python train.py --encoder_arch="preact_resnet" --model="image captioner" --dataset="simulated stained blood smears" --train_examples=48750 --image_size=48 --crop_scale_min=1 --horizontal_flip=true --translate=0.12 --tokenizer="word" --vocab_size=32 --encoder_norm="batchnorm" --encoder_activation="leaky_relu" --encoder_depths=[4, 9, 4] --encoder_kernel_size=3 --encoder_stem="single" --encoder_avg_pool_shortcut=false --encoder_widths=[64, 96, 144] --fusion="cross_attention" --decoder_width=256 --decoder_layers=7 --decoder_norm="layernorm" --decoder_norm_position="pre" --decoder_activation="gelu" --decoder_mlp_ratio=3 --decoder_head_dim=16 --decoder_fused_qkv=true --decoder_bias="all" --decoder_qk_norm=false --decoder_parallel_block=false --decoder_dropout=0.1 --decoder_inner_norm=false --decoder_drop_path=0.1 --decoder_positions="learned" --decoder_cross_attention_every=2 --decoder_tie_embeddings=false --init="torch_default" --residual_init="scaled_by_depth" --optimizer="soap" --beta2=0.99 --lr=0.0017 --beta1=0.95 --shampoo_beta=0.95 --eps=1e-08 --precondition_frequency=50 --max_precond_dim=1024 --one_sided=true --adamw_lr_other_params=0.0024 --grad_clip=5.0 --steps=7800 --batch_size=128 --epochs=20.5 --lr_schedule="linear" --final_lr_fraction=0 --warmup_steps=230 --weight_decay=0.2 --adamw_weight_decay_other_params=0
Rows from block 10 of the image encoder of a small image captioner, named by matrix and row number. Rows with one number belong to one channel. Each number is 500 + 40 x the weight over its row's rms, rounded and kept within 0 to 999. All counts start at 0. Numbers have three digits each.
After each channel's rows are labels from the 100 images, of 14976, where the channel reaches its highest value: "responds to" is what is common among them. Only what is clearly more common there than usual is listed. The data: simulated stained blood smears.
# convs0: first 3x3 conv (encoder.blocks.10.convs.0.weight, 96x96x3x3, each kernel summed), inputs 0-47
# convs1: second 3x3 conv (encoder.blocks.10.convs.1.weight, 96x96x3x3, transposed, each kernel summed), outputs 0-47

convs0.39:435423536498476539502473485414486519531497546466434505399443469502462542433440592499452498465490491470477503485496435483499515431483490457483506
convs1.39:422479541518508473546490470469469491581517528562437493468485473488517480510554594538506520532510548540471460482475545578503488554454455566466514
responds to: discs

convs0.34:500524441422514536444434533433511555527492512483541471519448479502483505456451577530508507509459539559588495510449458444507496472547427478450498
convs1.34:483452547428532468519524571519520468593528521525533466494518530533506591421491490585432511530495506487491460492495450476456557499420549497476437
responds to: small spheres

convs0.89:463492424434515494473534449482494473485502457498469512430499428442444512438523448435487511471468507423535496514460464517502467510437479422444469
convs1.89:479570424526384466465494463515486516507530508569486448471502491497453472514554567493558461492467502493554596519537521524476477522532549592586484
responds to: discs

convs0.42:460475448454494469514537473476508472523471530511446523468511451512457533441492534484506494471386449509535461473475456530460499503451491459410395
convs1.42:536475492541477520503558485540516516481523528588419460442533428495489425513574538455522489490523420630485482472517522558547523503503508483522507
responds to: discs; no large cell

convs0.1:490504498492508555435470501471545560561456535497498460409482472495432505465421472481478470462468454410503458451477490496474442518459495473469487
convs1.1:504513532552510447496414521466480487470531453529498486528516478546519456535537519466516516546538535537511562572607460547521540508557513519626504
responds to: crescents

convs0.28:563573487495623543526483485455478470501518556459458495481537496571498581475504514431431501497501523465489490460458527520535459420491492509509455
convs1.28:436532501485523477511464506503518513520493492476492460472486460404513516519540506528523466537497579461486586458528483448437568410558438479532455
responds to: crescents

convs0.76:617549441532587489559513494560480476462498502468559537544549496466474560464480464475505528508532461446485514459501534562563476512514537455528484
convs1.76:522564488458530471499501521500504525426505527459445464430524465421516480511504423489499442544502514482509558557515467428496524495518478481538463
responds to: crescents

convs0.21:468464528480435543479530545512521517447468440491517483492465494396507488491468433592611483477466519637508513560503484460440535513484537461454467
convs1.21:471493525475522467490509548532501505578489489505517418489516541512519564494476506550520489510456527494483509446514504489451533492477527511496433
responds to: small spheres; no large cell

convs0.45:445450500446491517401461434466478474475488553515475437450477411485416422475501513462460462483455507499462472478511524482442512486488515467445460
convs1.45:464435517592467557462572472501600480557558512540482507453491490470481566494617583513501512520496443533503511504501530482490542504500578494571443
responds to: discs; round nucleus

convs0.37:519571389457544524481563468490454473476494507477509541492549456512438501428552480451493489515440497461559477527524424535521515480527541424441477
convs1.37:476456503502453505484537417553482473480478550571410477486504463509460477464552543437429462505515503611514491511464505576509484536501500462468470
responds to: discs; no large cell

convs0.8:568530387448489499542530467509525508553465521482489522480523463492421543443516475533487485495492410526545488439448485541522446519457433422466455
convs1.8:481486450486555504597503517481536505551530505557528513510467467462465534443508537501498522533483483556498557422596531524552545431533478570536440
responds to: discs

convs0.90:494535485423518548482444485502524530505492562533482529483560428514502579474544553529374462510472502466597464519531441544576507461492446516458432
convs1.90:464543501507556445501499507505503507573497469554516458521509510506505542541555508560549514479510580544507494414509514525510528448552535512500503
responds to: crescents

convs0.74:513522488453564481534465484466468413586477555450450474388501472512510524482492531460478470466459495421495450540530519511520441509486498474432481
convs1.74:457449512508502485479487537434449508483531450491554555587505523537500489481429467529512471507545545523516463493464520542548512488540501507549521
responds to: round nucleus

convs0.86:496490468521494481537415555502506472499514497536461537475460558497613454505464505429475519457533539463463506515464503487504491500489495508484500
convs1.86:511547509503500458457495471484459525460460516528462486494494463516589451536497468490500518404412510545419545512466444538462453514505493501441521
responds to: round nucleus

convs0.40:531525442469524487533487465502456479554441539444475500493476420519402539457514550527481436463484444524525486450508466493507456484491468428477434
convs1.40:521447505457529548602544547473517478466546483520477538490455530479532482433520502544506480490418455543525478514517486521548507509521492446565478
responds to: small spheres; crowded; no large cell

convs0.61:487519506591521541444458487487547503511490515487477472491546431499444541464448454497472469495492546510516527502528481525483477501497529500532454
convs1.61:460547496537485479475485455505497508518501460520460511464518519473529428576525498492518476533543522448502483601447452490414478507495482552518488
responds to: round nucleus

convs0.3:498555417478534473471530478501469494524480494464515468466513461433485566439452540472531485484548425509521494501484518522526457524500540445524473
convs1.3:496594508485528458483508504491495493477478525499456427434539481459558471510509467553537477491450530435544588589477480478444522535468484508523468
responds to: crescents

convs0.87:513500517504450513487496468567528471567467511497542486542550457529402495466492558532523500544453491532549479528523466569477528511525485464437451
convs1.87:512555551573538446511407513502433453498483508553520527550546455585499477478481473457512433479518572567497499500525513553511436524474584499526499
responds to: small spheres; no large cell

convs0.80:429433537475482556442480461475536454586426484537474475501478414516422529451513588568511518539485467547512501528453460495493516518512442500538483
convs1.80:489523475476485476482476533484514539486496450516516408476515485516453492450488466533489456534534510559487495471469468490489483487496504442499485
responds to: small spheres

convs0.67:495516443448497482499506454513479506551483504491488461461533411461399472432466477485511479509467441530520483450475417554517483537506480409507456
convs1.67:474503530535551514551542537480572519516584457529500535462456529442497552494518582583500519550477445508587535533549478521531542519497483490551481
responds to: discs

convs0.33:552572469470569502511522478475425549481464550460493497498509487546506536507534493521487528499463445517549472476493598446535453487444496475465443
convs1.33:448573450497490513474513486486561518452507529467515471502462480461511476452549512539544456485503534497489614449537462470450487419575462542526480
responds to: crescents

convs0.30:407442492488455488485493490459494468532494534538406532376516436470482489454495532441526486451456525497540528469500457514483470484436481449425459
convs1.30:435396500535487478461559447480516515562472556526425405458522446526499494491527552471539527501457462554533497477518499605506534497496505503449488
responds to: discs; no large cell

convs0.17:501583495501541515441552457515542480501520464466551461533537424410451537441500487518547544536488484539553488562465451527507536575531513458511462
convs1.17:517574482493505470517469580506470497501520427540492437448541530563530496463471420555468458465565507521541522515466413507460462582448549455552482
responds to: small spheres

convs0.12:451410504475441549486500477454505518520496600535459523437558440511476481473477441500462456428496465473517497473541505540425473478469442442489464
convs1.12:439515538543536478491507494479504501542550503599479425551458502475491539523493557469494504557497516571512519500504527559608543524537536504499542
responds to: discs

convs0.84:504577489512536523464513482494547467537411481490434449461478506527450532463485506475435535509494436400503507509433527421497475488484458451523455
convs1.84:474456443536462477510412482483440478513467485512529517514495518494506474533538434481476498541478567512484456446471462487451489470511493592533530
responds to: round nucleus

convs0.29:487486488440524566470456450475475482556475523456483441496412419577450582429455468504504468491476481507478495484435467419501500464498412462423475
convs1.29:464450544512471514525476502483489466566533542471518531539470564436522497507518566542460489479495530505483459504483527408473527501458454502531525
responds to: small spheres

convs0.23:513482505472484474543564564522491499454476464435585486583478494539484502448540495582566591574484507578462521536505512477532509525550502501504513
convs1.23:535565505489582484562453588523423477483510523505551537485571510634500507435459381561495451521519550558502465457501520519540489508477535499491502
responds to: small spheres

convs0.93:453523474491536558485522464495470516523523475444487474483447418522442590479526528534490503517517452528555509555474466454529490448472539518498447
convs1.93:520492501459537419549439512500475460500483506510546535533513572509503499534460464577547452578532543573475458513486558530485541466489484512538546
responds to: small spheres